From a checkpoint of a small image diffusion model: arch unet, 90422 training examples.
Rows from block 5, named by matrix and row number. Rows with one number belong to one channel. Each number is 200 + 30 x the weight over its row's rms, rounded and kept within 0 to 999. All counts start at 0. After the name is the row's rms in percent of the matrix's.
# convs0: first 3x3 conv (model.enc.1.2.convs.0.weight, 96x96x3x3), inputs 40-59, a 3x3 kernel for each
# convs1: second 3x3 conv (model.enc.1.2.convs.1.weight, 96x96x3x3, transposed), outputs 40-59, a 3x3 kernel for each
convs0.9,101,174,179,174,157,195,216,162,189,196,179,192,169,180,225,178,183,205,188,205,173,197,202,215,176,159,131,140,193,150,179,241,154,219,203,206,202,236,133,205,149,193,259,179,198,230,182,150,216,216,205,235,193,169,216,188,179,172,215,161,139,189,163,167,169,180,196,206,236,214,176,162,124,202,162,168,195,218,219,202,188,200,198,162,168,185,195,204,199,200,191,216,197,246,205,215,267,199,186,192,226,207,180,225,220,183,206,191,177,195,158,129,173,181,169,189,150,108,222,178,187,225,207,176,189,175,150,204,223,170,211,191,155,243,191,198,207,177,206,236,217,216,206,165,183,188,159,200,189,201,236,216,199,226,170,177,151,171,209,207,172,221,217,182,178,183,183,230,232,190,201,197,200,171,201,133,185,227,158,183,213
convs1.9,107,162,205,211,155,219,211,181,214,220,232,224,195,255,200,165,232,237,222,231,192,164,114,178,236,200,280,153,147,122,151,162,189,232,197,226,236,193,213,193,155,238,229,169,193,173,211,203,197,257,206,158,190,170,214,188,190,179,233,210,152,210,213,221,211,196,174,255,214,164,218,186,206,189,199,212,171,187,230,183,204,200,173,181,199,152,177,222,203,225,214,140,175,176,190,242,172,153,170,238,216,184,229,209,178,156,160,134,211,150,184,214,135,181,247,202,237,230,230,208,193,253,225,194,201,181,174,240,247,221,233,242,212,209,231,245,198,204,207,201,195,216,227,221,220,186,196,203,174,183,203,196,198,211,183,207,194,173,216,229,154,243,226,181,188,207,182,175,213,170,193,224,195,191,222,205,223,232,186,154,167
convs0.10,140,216,194,175,219,217,187,218,228,212,166,184,193,225,222,173,187,210,189,209,217,221,250,163,158,213,165,193,146,175,166,169,89,112,185,133,171,183,168,190,213,234,219,211,204,240,183,223,210,211,182,92,163,179,148,183,192,178,217,179,120,203,187,156,215,235,217,237,199,148,203,215,217,177,212,221,151,213,239,167,192,222,196,190,197,192,187,181,172,185,205,200,182,209,204,192,199,201,199,198,201,224,229,240,226,185,191,189,204,158,170,177,164,165,168,150,157,186,214,206,204,191,178,184,199,206,200,171,201,202,218,221,161,203,204,173,185,214,220,212,201,147,157,181,178,204,198,185,222,178,133,194,172,159,153,158,175,180,189,211,198,204,217,211,223,219,255,192,147,186,194,193,199,208,205,212,235,219,189,218,195
convs1.10,136,199,196,177,187,209,216,199,214,210,208,213,200,144,205,239,246,256,213,157,201,213,119,184,229,175,216,215,184,219,219,142,220,271,187,181,224,218,197,189,214,219,187,183,212,211,178,186,191,210,199,183,186,208,214,191,209,199,223,220,200,215,227,225,256,188,184,265,156,152,233,175,166,177,167,190,182,180,206,189,180,207,190,191,200,185,196,209,192,190,205,223,156,190,179,160,160,238,216,217,202,177,175,257,182,101,169,147,174,185,194,197,188,196,213,191,195,190,223,224,211,198,211,204,204,199,146,194,190,216,199,178,200,222,209,215,201,196,203,218,200,180,202,197,218,205,198,204,227,203,183,222,206,219,173,184,199,155,199,261,204,213,216,193,171,158,261,180,109,190,170,195,203,200,207,137,176,194,169,157,167
convs0.11,091,174,192,179,158,203,191,167,187,190,182,148,214,214,176,226,184,188,279,214,166,222,198,150,181,175,145,182,220,178,215,243,149,211,172,159,172,224,155,150,150,230,154,183,195,209,215,198,225,197,230,194,246,254,238,176,178,197,209,172,163,216,192,189,217,200,183,189,221,186,209,211,170,241,217,222,183,215,210,216,195,228,207,181,197,184,180,196,206,172,208,213,213,178,195,274,207,189,211,149,196,214,223,190,238,215,197,218,236,211,188,176,176,171,165,182,143,158,249,227,200,215,203,175,221,200,159,224,204,215,233,168,188,204,169,198,239,228,238,172,172,197,198,173,213,212,200,203,178,213,211,213,220,242,202,218,184,140,192,198,164,180,181,198,237,215,149,191,200,175,202,184,169,161,150,134,187,157,218,248,225
convs1.11,081,204,220,207,196,235,203,184,243,194,169,220,230,182,241,130,173,259,200,180,233,227,197,215,264,147,174,210,243,263,221,125,184,248,133,220,187,215,203,186,198,212,210,186,207,152,224,229,230,231,222,187,177,210,196,192,192,180,225,209,179,200,213,211,219,245,181,229,186,161,223,199,254,197,189,228,178,184,223,214,193,201,190,187,211,165,169,216,197,186,192,199,260,219,160,216,161,157,220,221,167,134,168,175,139,132,181,160,202,208,215,226,185,188,227,205,207,197,224,215,165,234,228,159,211,204,186,182,234,196,186,253,197,191,243,190,224,223,256,227,221,251,239,227,235,198,194,206,179,185,207,198,194,194,205,244,195,160,209,184,144,193,178,196,170,214,224,182,236,230,202,229,196,166,185,191,190,188,220,204,196
convs0.12,085,213,204,207,216,208,211,217,208,216,262,209,301,255,151,237,176,187,172,239,261,204,216,276,211,250,257,202,239,252,188,210,244,210,182,197,171,193,214,223,164,224,209,230,233,244,171,223,139,168,223,168,167,183,151,230,220,225,221,207,225,195,189,205,238,282,189,193,252,154,159,235,175,188,202,203,204,204,228,185,183,213,191,210,196,209,232,211,198,216,213,216,210,242,145,150,177,232,237,211,224,198,210,206,172,207,205,210,219,185,213,207,212,224,215,208,222,205,227,236,248,250,284,262,254,265,244,166,198,175,184,182,181,187,174,170,182,215,193,231,266,242,205,223,215,204,215,201,205,209,200,209,216,207,199,208,225,205,197,224,239,246,243,184,258,185,178,256,168,205,264,194,185,180,173,217,206,196,228,246,246
convs1.12,094,186,200,201,177,185,175,225,222,217,204,215,240,170,227,206,144,159,170,218,217,193,171,183,153,198,168,155,151,174,159,217,221,184,149,198,143,206,191,182,191,195,200,219,209,215,240,235,225,226,254,214,216,222,227,201,213,216,192,199,190,240,227,223,195,253,233,166,194,163,181,179,161,195,209,186,230,241,235,186,214,198,191,186,195,201,195,205,203,213,210,225,215,171,204,226,182,172,155,157,162,159,175,230,209,224,185,199,199,180,167,175,188,185,187,202,208,200,220,204,209,217,201,212,217,205,216,222,208,243,209,218,232,215,196,221,177,196,193,188,216,206,147,172,164,176,170,175,227,240,227,187,232,215,164,187,162,197,203,200,229,213,192,155,148,143,168,186,169,168,198,183,183,139,181,148,125,143,158,160,175
convs0.13,076,181,194,187,188,194,182,204,246,222,222,198,206,235,201,188,229,202,180,211,253,204,213,248,194,176,195,160,231,228,217,200,207,207,218,241,181,178,240,200,192,214,200,191,250,236,154,244,221,200,202,220,212,249,206,193,202,212,201,204,197,201,206,193,204,216,178,223,249,184,143,212,148,189,166,200,209,201,211,189,188,196,176,184,170,194,204,192,202,199,178,192,197,222,136,151,156,199,251,193,187,179,177,177,164,172,182,190,212,192,175,160,190,184,163,187,183,160,199,228,230,207,244,220,219,219,180,188,191,186,172,180,168,160,141,174,152,179,196,214,238,232,195,208,187,177,191,195,205,209,207,207,237,218,211,198,204,208,207,202,219,242,243,179,241,138,182,227,164,157,231,170,184,161,164,169,150,163,180,203,202
convs1.13,069,193,208,168,168,194,165,186,204,195,178,152,126,231,217,190,178,149,175,189,153,223,209,158,152,177,178,170,111,198,200,154,184,203,194,152,173,186,170,203,231,218,205,205,211,211,216,213,210,239,232,185,199,209,173,187,223,185,160,206,188,177,216,214,214,237,193,213,203,204,205,146,142,204,167,201,243,198,226,216,202,194,201,187,204,212,192,199,218,207,198,272,272,154,244,273,189,168,166,156,148,179,141,201,215,199,200,223,197,201,178,194,200,175,185,220,223,210,209,224,203,198,210,209,212,208,221,211,169,170,259,266,174,174,146,154,227,193,213,246,207,210,198,182,169,193,180,192,212,197,205,202,205,179,178,171,146,198,194,180,203,185,192,160,129,179,201,161,160,181,189,181,192,193,180,191,192,178,190,189,164
convs0.14,152,192,186,181,198,181,181,211,195,189,211,226,216,197,189,175,188,218,232,185,166,173,230,248,212,197,187,206,186,204,183,196,211,191,196,178,179,186,163,167,215,187,184,225,222,220,195,222,205,184,260,196,192,212,207,216,219,208,218,208,203,202,211,208,207,218,199,222,189,214,180,206,198,219,204,216,208,199,199,200,195,199,212,219,211,214,248,214,202,214,203,194,184,189,225,183,241,200,191,154,212,211,205,212,189,210,191,201,196,212,216,221,215,244,230,202,209,210,181,246,197,273,316,280,188,259,192,213,217,220,213,221,211,220,226,222,219,218,218,206,231,206,197,212,198,202,199,205,193,205,193,201,207,194,208,220,215,210,194,206,200,201,200,194,204,213,187,223,201,191,194,207,216,222,216,201,208,197,191,197,199
convs1.14,170,217,208,222,179,202,196,179,168,194,209,245,217,231,200,252,181,182,193,186,191,220,188,148,148,206,133,160,170,190,171,177,341,189,190,216,205,222,183,225,184,172,203,200,201,223,204,195,227,193,216,197,215,221,207,210,206,210,201,189,205,220,216,212,198,200,194,209,180,178,190,215,181,208,210,200,230,271,210,210,213,202,205,198,197,178,194,181,178,184,188,207,218,239,170,63,141,167,155,169,197,198,198,273,222,271,268,282,247,189,179,184,190,211,179,174,190,177,216,218,232,214,183,201,227,205,219,207,198,206,188,186,195,207,210,206,199,191,189,214,240,219,183,200,196,213,194,204,220,245,219,222,226,214,168,165,180,159,129,149,190,207,181,200,208,187,216,265,221,204,234,210,186,169,205,203,192,211,239,207,227
convs0.15,142,194,182,191,182,178,172,191,196,189,184,177,231,195,185,164,187,208,148,216,229,204,224,214,229,230,235,218,198,206,199,206,204,225,176,184,170,184,214,168,179,159,164,238,216,222,204,231,193,210,219,205,200,205,205,208,201,214,197,204,203,183,191,199,202,204,211,204,198,194,220,193,205,220,225,231,231,196,233,233,204,243,205,223,206,220,217,217,202,203,207,219,209,219,207,182,219,263,240,247,199,187,194,223,186,200,223,189,204,209,230,229,223,218,233,198,210,218,191,195,203,192,190,190,200,193,194,201,225,201,190,217,194,190,207,199,231,236,233,228,227,230,216,215,220,217,218,204,222,211,209,210,198,194,183,182,199,172,187,187,154,163,163,221,235,237,236,240,243,227,239,227,192,196,188,222,194,211,187,187,217
convs1.15,129,174,206,190,179,199,206,167,192,185,116,100,192,186,149,162,207,161,198,185,218,235,122,139,172,167,171,171,155,216,196,193,222,211,159,199,173,135,209,226,146,193,170,208,211,167,171,204,185,215,248,192,219,225,217,209,187,221,212,196,213,251,203,230,155,183,183,166,211,131,216,157,195,212,241,197,227,243,218,204,227,202,210,226,177,226,230,209,204,229,192,150,160,188,160,204,166,162,174,158,155,157,196,200,173,198,213,176,204,220,208,185,215,212,207,208,224,181,161,160,171,175,177,182,212,192,218,158,194,244,101,181,178,207,191,256,243,220,213,221,205,202,205,197,198,182,191,170,205,205,199,196,203,188,188,191,189,218,248,198,202,215,199,209,199,207,210,186,214,205,202,216,183,210,164,222,231,204,197,208,215
convs0.16,073,194,198,194,186,199,196,199,209,227,210,187,222,203,187,206,228,211,182,176,189,172,168,177,157,164,167,167,181,153,159,206,153,177,168,188,168,167,222,194,202,251,223,235,246,256,178,206,177,203,213,222,213,225,226,201,191,191,209,186,179,198,198,198,199,190,197,184,192,205,160,184,173,175,166,168,170,183,200,175,161,177,183,177,165,184,184,184,185,183,180,230,237,267,179,224,215,245,255,234,208,204,209,168,187,197,187,207,204,175,166,164,162,158,153,159,163,156,177,167,188,169,186,171,196,191,177,231,214,205,212,185,188,210,179,188,166,177,146,173,205,188,156,166,145,203,191,202,204,209,236,221,228,232,180,188,180,177,178,179,202,203,206,141,170,148,127,148,161,134,172,182,202,195,192,162,176,192,207,239,247
convs1.16,057,210,173,177,172,156,169,185,189,184,141,196,193,199,266,204,194,239,214,196,274,233,176,193,180,227,197,189,166,174,211,174,129,260,244,227,286,213,186,197,200,175,192,218,215,198,217,224,212,200,224,216,187,222,192,185,187,185,176,172,166,176,158,183,210,230,231,214,152,178,211,160,240,196,199,222,215,220,250,220,248,224,170,177,196,195,192,203,223,227,203,280,238,121,191,207,146,183,150,186,181,188,192,235,240,225,210,213,211,193,195,206,205,199,218,252,264,234,233,216,214,221,225,219,209,186,224,177,168,188,199,211,184,197,197,190,195,212,209,212,215,212,202,223,199,177,182,191,204,205,221,213,236,229,159,179,165,197,228,218,224,242,242,148,168,191,189,190,215,182,207,191,204,181,227,200,174,193,211,194,193
convs0.17,141,222,206,201,206,200,213,204,207,218,229,220,206,215,235,221,185,184,164,178,178,174,235,259,215,202,220,188,226,121,168,186,189,157,141,107,143,184,197,176,247,149,191,220,210,223,189,200,183,164,236,195,169,186,176,247,225,197,206,210,209,197,191,191,225,248,208,202,131,188,223,214,217,198,200,188,209,194,185,205,208,201,218,190,194,215,223,203,204,229,195,198,216,227,195,202,211,218,221,223,211,207,204,185,194,203,204,188,173,232,192,200,235,243,221,188,214,196,188,182,171,216,246,230,207,241,219,227,237,203,211,209,190,171,187,180,205,207,199,210,222,221,218,215,210,223,215,205,220,223,217,214,216,198,195,223,190,202,215,191,212,192,188,204,192,200,173,183,185,206,216,221,199,198,196,197,202,207,216,230,207
convs1.17,134,182,185,195,185,166,188,210,182,205,193,174,232,224,194,248,198,216,210,198,180,143,146,137,169,198,219,186,235,277,212,229,309,150,211,196,162,222,204,215,220,234,281,222,199,224,249,259,183,199,248,172,219,233,210,205,173,201,196,161,150,167,162,181,189,253,234,161,198,160,178,244,211,203,243,180,203,224,196,185,222,190,178,177,165,183,168,203,205,229,216,153,168,163,160,232,163,200,179,200,204,216,220,230,278,214,203,215,208,166,147,147,187,179,205,187,204,207,225,217,219,196,223,182,226,232,209,225,187,219,145,128,154,226,227,154,188,190,189,219,209,207,188,215,199,190,194,192,235,228,227,186,205,205,186,206,188,232,274,236,213,239,193,201,211,188,202,215,209,203,216,181,217,181,216,188,159,182,169,162,163
convs0.18,103,220,202,215,224,216,210,213,194,212,191,161,169,204,160,166,185,158,165,164,199,207,192,181,212,196,187,177,172,192,207,215,189,231,184,183,144,149,252,181,223,288,230,167,204,197,180,241,208,188,153,139,188,209,186,215,218,205,224,209,201,205,195,197,238,246,187,196,176,193,236,147,255,179,216,202,200,210,178,168,197,190,199,229,225,213,204,205,190,212,203,247,282,271,216,243,179,216,188,186,225,211,237,180,196,223,165,147,172,186,209,197,194,185,178,164,182,180,172,193,201,167,170,186,199,182,219,203,206,186,198,160,174,201,183,194,175,276,223,178,183,152,184,184,202,193,212,202,209,186,168,230,213,209,184,189,184,198,186,172,228,193,199,163,211,200,169,150,172,220,221,218,206,209,225,214,241,228,207,207,203
convs1.18,120,203,167,222,187,139,188,224,196,214,208,192,226,177,262,248,155,223,239,199,253,175,247,215,179,206,157,138,174,172,194,181,191,186,234,282,179,221,169,212,182,148,168,200,187,216,232,234,173,152,193,204,165,216,187,202,191,226,210,206,218,207,184,184,166,202,235,127,180,196,182,212,169,225,242,212,237,204,203,239,230,236,204,192,194,201,163,167,198,194,190,233,238,202,143,173,179,186,201,179,182,155,191,214,225,219,227,214,180,185,184,175,186,159,163,203,189,192,196,174,194,196,246,220,194,229,194,204,208,224,160,216,190,166,172,172,217,235,222,189,174,184,174,172,204,196,199,196,214,190,181,221,224,223,127,147,130,179,217,186,219,212,195,185,235,174,227,200,184,204,202,178,214,144,207,158,137,191,210,192,183
convs0.19,104,202,217,206,182,164,190,219,194,218,196,121,228,202,185,228,175,205,219,218,206,217,163,179,200,171,154,172,218,225,189,107,232,215,187,207,203,142,202,169,170,204,251,192,180,233,207,271,209,199,166,194,233,194,229,213,217,211,202,219,210,195,208,211,179,207,155,211,183,208,151,124,183,202,240,216,173,213,183,191,221,201,189,190,203,180,207,202,192,210,210,195,256,245,148,134,159,206,189,191,223,181,242,199,180,219,211,213,216,179,177,169,154,185,160,183,193,176,169,208,191,184,214,195,184,203,204,205,174,188,204,205,193,183,174,171,207,250,222,223,216,196,197,180,187,215,246,241,201,170,168,255,232,226,194,226,225,191,184,169,248,228,207,185,244,197,175,186,176,224,198,194,171,162,166,194,163,171,226,227,229
convs1.19,117,154,148,180,157,140,168,187,194,173,172,162,183,154,184,180,148,205,195,239,224,179,255,268,186,144,112,189,195,163,192,199,210,172,207,244,197,224,203,186,210,238,217,195,150,183,164,183,192,153,206,219,168,200,206,195,182,206,200,155,204,224,187,191,196,224,231,197,197,199,240,229,129,201,200,180,201,245,214,193,217,217,205,198,193,200,189,185,199,199,190,224,264,221,191,239,219,184,228,165,178,155,164,212,184,190,234,225,206,224,219,222,222,220,221,210,213,221,219,220,199,194,190,166,201,216,179,156,146,198,206,212,229,185,178,191,212,221,222,207,236,231,183,216,205,191,162,164,202,195,177,204,235,194,164,181,183,187,199,193,215,219,193,175,140,148,189,180,170,162,164,196,206,189,205,145,144,161,227,249,208
convs0.20,085,201,188,199,196,203,215,207,220,221,212,203,232,135,213,222,232,207,230,194,228,182,202,190,179,217,183,197,157,242,182,191,225,172,223,250,204,196,162,178,161,234,171,194,229,237,167,173,168,241,178,165,144,190,235,182,194,197,192,202,183,216,214,197,197,134,199,218,285,173,132,168,195,179,195,186,196,263,227,180,206,187,179,193,173,210,215,199,190,201,206,219,216,239,162,223,149,204,252,176,196,193,202,158,206,170,185,216,248,172,190,174,195,213,176,191,191,176,191,173,201,188,243,201,209,198,214,195,194,216,244,178,220,208,164,186,160,199,188,224,269,223,167,183,202,194,193,193,216,228,199,215,233,226,197,190,190,176,197,198,216,236,221,173,189,177,210,199,157,161,213,206,256,195,212,195,184,166,176,207,220
convs1.20,077,191,142,157,203,187,177,203,189,191,182,173,139,173,252,179,169,237,188,227,166,196,221,142,237,206,257,183,177,148,175,163,173,197,167,190,210,197,154,183,230,193,226,176,194,193,199,209,177,198,208,282,204,162,194,210,209,201,189,196,192,202,184,194,151,223,198,129,183,183,216,170,215,201,186,202,225,212,238,215,223,188,197,197,210,220,199,213,221,223,206,191,215,179,203,300,186,159,167,168,154,191,157,209,225,175,198,213,207,201,183,176,212,180,198,214,233,211,204,229,214,197,234,200,187,195,217,179,148,142,209,174,208,237,134,178,200,194,190,205,201,228,185,213,189,201,199,177,206,189,200,189,208,194,137,183,159,192,206,170,203,198,212,188,155,161,205,159,218,193,210,187,184,172,179,198,191,180,187,176,158
convs0.21,131,226,213,209,217,204,216,190,214,218,178,233,203,201,272,268,165,191,167,230,185,194,112,263,137,143,144,146,167,108,158,168,183,118,200,168,164,192,133,192,150,264,118,149,211,169,193,135,193,155,272,197,187,192,160,208,194,194,178,171,216,166,191,181,221,173,166,209,229,253,210,199,195,215,196,222,197,289,198,186,186,172,229,209,233,195,263,200,173,181,164,204,235,202,200,254,171,176,220,181,221,234,195,155,214,184,159,177,151,222,217,222,195,273,189,160,165,142,198,198,179,221,195,211,200,202,205,172,187,209,165,201,221,157,188,180,210,187,201,201,264,241,193,179,174,192,188,198,185,265,215,213,216,197,159,203,160,185,167,181,161,157,154,255,172,211,179,259,182,194,170,153,224,215,209,183,243,164,188,160,172
convs1.21,143,182,174,169,202,176,152,177,181,168,207,182,240,136,197,176,246,205,239,206,217,198,211,221,177,160,196,162,219,232,167,230,215,144,212,259,186,225,240,222,181,221,201,203,184,161,175,221,189,186,231,201,183,188,192,203,207,206,206,233,208,191,181,194,141,191,190,172,286,188,203,182,208,199,198,197,235,173,229,206,231,193,201,197,185,231,169,214,198,216,195,160,202,156,221,358,156,223,202,152,217,225,218,187,239,218,219,202,202,228,191,178,264,184,215,247,246,225,186,199,195,134,208,165,193,182,201,233,218,253,184,230,214,212,212,234,210,197,217,208,168,234,196,214,190,183,183,180,208,163,215,203,230,200,216,217,230,239,254,201,237,219,242,204,162,180,211,111,232,194,186,196,206,198,208,215,197,202,204,201,195
convs0.22,113,218,201,206,209,190,235,199,176,231,178,193,186,215,206,183,197,171,224,238,201,175,207,189,146,196,186,174,197,193,208,230,145,187,147,180,241,208,173,199,184,187,234,136,178,250,207,194,161,199,200,199,192,193,212,228,217,239,215,183,183,195,162,178,219,167,171,179,154,215,185,187,195,229,224,182,171,190,193,167,206,206,222,200,185,204,209,193,196,214,190,242,158,251,149,149,247,183,200,251,232,200,187,212,193,171,211,207,214,191,189,174,181,197,175,186,211,171,218,222,222,199,227,226,190,223,213,191,222,186,218,219,176,225,189,183,234,235,201,216,238,230,227,235,201,242,196,201,201,194,219,205,222,224,214,216,170,206,205,192,211,223,237,217,201,191,184,183,187,182,206,218,231,199,195,190,191,199,172,200,199
convs1.22,113,186,163,191,197,181,220,185,195,232,166,194,232,193,189,206,185,193,224,189,203,180,204,187,142,188,183,144,177,183,172,201,178,199,222,214,231,201,226,236,195,237,204,207,187,187,215,224,243,221,212,181,188,167,196,223,183,191,214,156,162,190,133,201,238,247,179,195,193,118,205,195,194,152,241,235,163,260,217,194,258,168,171,190,203,169,199,193,194,220,156,212,210,175,204,266,200,159,161,247,226,211,226,247,236,213,211,220,229,177,177,218,185,208,248,203,221,202,224,192,193,192,179,181,191,177,227,215,191,192,211,167,220,207,198,225,191,235,238,209,253,205,220,227,164,171,189,202,178,208,193,199,223,184,197,198,162,173,221,221,197,266,250,167,183,198,195,191,194,208,221,181,204,183,202,189,148,169,192,187,217
convs0.23,084,210,204,205,214,208,197,214,223,206,175,175,190,171,200,243,179,193,185,173,202,158,197,188,190,189,190,163,137,222,160,256,165,231,203,131,166,171,226,179,215,278,209,216,271,220,220,204,209,244,138,165,211,226,227,216,205,205,203,190,185,187,176,186,212,180,202,177,185,237,203,133,209,173,191,179,187,168,178,164,158,166,202,209,195,214,179,206,194,189,200,243,253,291,208,246,208,213,229,183,217,205,222,169,217,207,168,180,172,189,205,181,190,170,176,149,161,156,195,154,185,176,143,180,183,156,201,160,195,178,201,195,188,195,192,189,162,190,209,175,143,168,182,165,184,196,179,203,207,180,203,231,213,220,183,193,189,185,206,182,222,216,202,149,156,183,156,112,179,171,144,190,218,190,222,187,201,214,182,207,221
convs1.23,079,194,165,196,186,156,184,204,216,206,168,199,177,205,220,189,196,204,212,258,306,144,236,231,158,241,192,160,209,122,164,219,94,188,205,222,201,229,219,213,170,161,157,176,169,172,206,200,179,146,180,216,195,216,175,200,197,222,204,200,214,190,174,195,183,194,239,149,172,148,199,177,195,230,247,218,210,230,218,231,263,213,190,190,201,192,189,198,232,247,215,237,216,164,183,169,133,196,161,181,169,161,195,212,233,226,203,188,216,176,169,190,168,164,192,223,234,217,211,212,222,218,244,213,199,191,203,184,186,213,166,201,179,202,186,149,219,234,210,180,197,183,202,212,193,203,206,198,204,208,204,204,212,199,124,153,147,179,225,177,198,214,194,187,208,183,204,190,215,195,212,183,192,165,213,170,149,184,228,201,196
convs0.24,086,201,189,214,195,180,201,249,237,240,236,262,233,228,229,252,191,161,195,221,214,184,222,235,220,170,166,178,179,187,195,190,193,197,165,159,173,226,258,244,179,211,178,203,250,246,235,212,235,189,153,177,192,148,197,200,193,186,215,200,200,215,193,198,201,242,219,195,204,179,218,176,169,227,248,230,226,252,227,212,225,225,210,206,207,225,228,222,223,219,223,214,206,225,191,189,203,241,223,218,208,184,196,214,195,207,232,212,228,239,245,226,236,254,243,232,241,246,211,193,201,204,184,194,202,180,187,218,257,217,228,231,217,183,178,189,169,186,187,174,179,183,168,158,194,214,194,199,192,162,170,187,147,168,212,240,243,211,225,227,207,211,209,161,141,139,170,150,159,184,157,172,192,172,195,205,188,198,265,250,264
convs1.24,059,208,210,215,208,209,222,219,229,231,203,184,172,224,208,187,221,193,184,160,161,193,182,124,170,233,197,186,227,207,242,182,193,212,200,238,233,200,190,181,197,208,183,187,210,198,190,208,212,200,215,199,182,193,206,200,196,210,192,187,203,209,194,225,274,284,239,215,245,202,180,177,157,217,218,192,234,231,207,197,202,176,196,202,195,206,199,199,206,214,196,257,239,220,221,200,177,217,169,177,223,219,233,235,259,249,211,205,216,209,212,214,222,203,214,227,228,215,178,183,191,184,201,197,184,197,204,173,172,189,141,127,165,194,165,179,211,215,212,214,205,206,204,197,196,204,213,206,200,202,198,189,188,185,176,187,167,179,178,172,165,171,171,234,245,225,223,225,210,222,196,204,159,145,165,216,208,228,226,232,231
convs0.25,089,238,236,239,222,203,206,237,240,228,143,226,204,201,211,132,216,179,148,211,220,179,191,229,223,170,180,150,203,183,193,242,151,254,222,79,187,197,164,194,169,178,170,194,226,214,196,161,210,168,136,174,209,148,169,180,191,199,188,181,190,200,173,194,206,187,211,188,143,154,205,143,195,208,204,206,214,209,224,225,234,240,206,213,218,212,216,217,215,230,226,174,158,206,201,170,218,227,195,234,196,174,185,235,204,190,258,214,216,175,209,207,181,215,221,192,234,229,194,181,193,195,172,173,238,206,212,208,251,182,212,298,204,204,246,153,170,172,184,163,145,152,190,164,170,200,179,208,193,151,173,199,169,186,201,230,215,205,194,193,206,169,172,204,156,225,157,137,180,210,159,197,201,184,212,210,199,213,236,262,268
convs1.25,102,192,204,188,175,188,189,162,183,171,230,192,195,216,161,222,221,196,210,205,216,159,206,197,198,188,204,188,285,228,238,183,114,157,226,213,212,197,196,205,163,180,186,179,158,197,178,217,179,183,223,171,179,178,195,151,173,187,160,179,182,194,185,200,276,197,263,235,145,178,249,136,209,196,210,162,217,233,201,149,192,176,194,196,158,195,201,178,181,204,175,202,185,233,173,170,168,183,181,203,194,181,209,218,229,220,216,208,217,202,235,207,200,228,218,173,222,201,179,155,214,168,155,175,205,183,205,190,172,176,133,128,118,214,179,178,207,220,191,215,212,195,201,184,187,192,191,192,212,207,190,201,187,197,161,183,194,178,172,189,164,171,189,205,242,167,215,254,217,155,174,197,215,149,195,176,150,183,209,193,209
convs0.26,076,215,213,210,185,188,197,211,205,223,193,236,244,190,208,196,178,185,186,223,248,207,179,224,189,187,162,163,237,200,168,235,183,194,233,237,214,171,242,181,157,257,93,170,196,204,222,229,189,168,194,184,199,161,215,209,198,207,206,154,185,202,174,176,236,266,211,189,189,186,237,190,183,250,244,253,242,257,217,237,215,216,225,207,232,193,205,220,204,186,203,175,187,165,175,222,153,208,207,221,204,194,211,202,169,181,178,152,189,252,214,233,195,213,215,206,174,201,191,176,172,195,212,230,196,187,212,190,208,245,240,204,210,206,190,220,178,207,183,196,197,178,203,166,194,179,197,184,159,164,146,159,124,142,210,235,246,213,214,223,222,222,219,169,161,120,188,192,169,233,188,192,210,204,208,206,213,182,231,190,177
convs1.26,080,214,196,216,207,187,196,215,210,210,204,181,188,187,184,203,142,183,163,183,168,141,206,147,191,204,122,120,173,117,164,162,142,148,196,210,173,203,233,206,183,206,205,161,162,172,169,196,182,155,212,187,170,185,172,203,201,195,193,209,203,184,209,208,228,199,186,219,262,236,166,173,137,193,193,163,207,186,189,193,178,169,207,212,204,210,177,190,220,205,213,208,209,237,208,274,234,192,170,186,210,225,200,212,276,221,194,197,192,214,217,217,224,186,210,220,208,207,177,185,198,195,216,207,191,208,203,232,217,231,142,171,190,156,182,121,223,222,208,208,189,194,193,181,181,206,220,211,207,210,203,188,199,191,178,180,172,163,166,177,170,191,160,232,234,205,214,214,204,212,174,204,155,147,138,186,163,164,205,206,213
convs0.27,096,197,230,225,190,214,208,210,244,214,188,207,191,236,179,245,199,166,183,207,257,192,188,246,217,196,195,217,172,162,184,192,174,157,196,152,189,214,253,166,164,182,184,197,214,228,225,246,235,164,153,212,229,185,240,172,180,187,204,176,212,205,182,210,227,246,173,168,145,181,225,210,224,242,255,236,193,204,206,197,196,213,201,238,218,178,225,218,195,221,207,184,198,154,176,178,182,229,232,228,189,149,201,245,130,221,264,181,230,218,282,221,181,241,224,188,224,220,184,201,171,186,187,186,214,214,193,195,249,189,207,259,224,202,193,211,194,198,197,114,124,179,159,150,191,196,197,208,151,144,190,163,144,188,219,219,242,221,197,234,198,184,216,145,159,112,128,171,165,202,172,196,200,197,173,217,185,200,255,240,222
convs1.27,087,200,218,199,204,214,197,204,246,208,180,137,174,183,170,147,173,215,157,178,178,203,201,136,189,171,145,222,234,188,191,213,203,135,219,310,194,198,231,202,150,184,168,171,181,177,180,198,186,169,226,137,176,203,170,221,203,210,215,211,221,196,195,218,234,236,258,215,223,213,182,205,222,202,213,183,200,213,195,204,201,184,189,200,184,198,200,183,215,207,184,215,260,191,197,249,149,205,224,174,212,191,210,213,223,220,220,189,218,223,237,217,227,226,204,232,234,195,184,174,195,206,176,201,190,183,199,179,170,223,159,149,161,162,207,204,211,218,207,183,201,191,216,199,205,213,212,198,195,211,192,194,193,189,173,178,185,168,166,204,185,201,197,237,248,241,182,239,221,196,180,217,167,136,157,209,164,165,236,222,230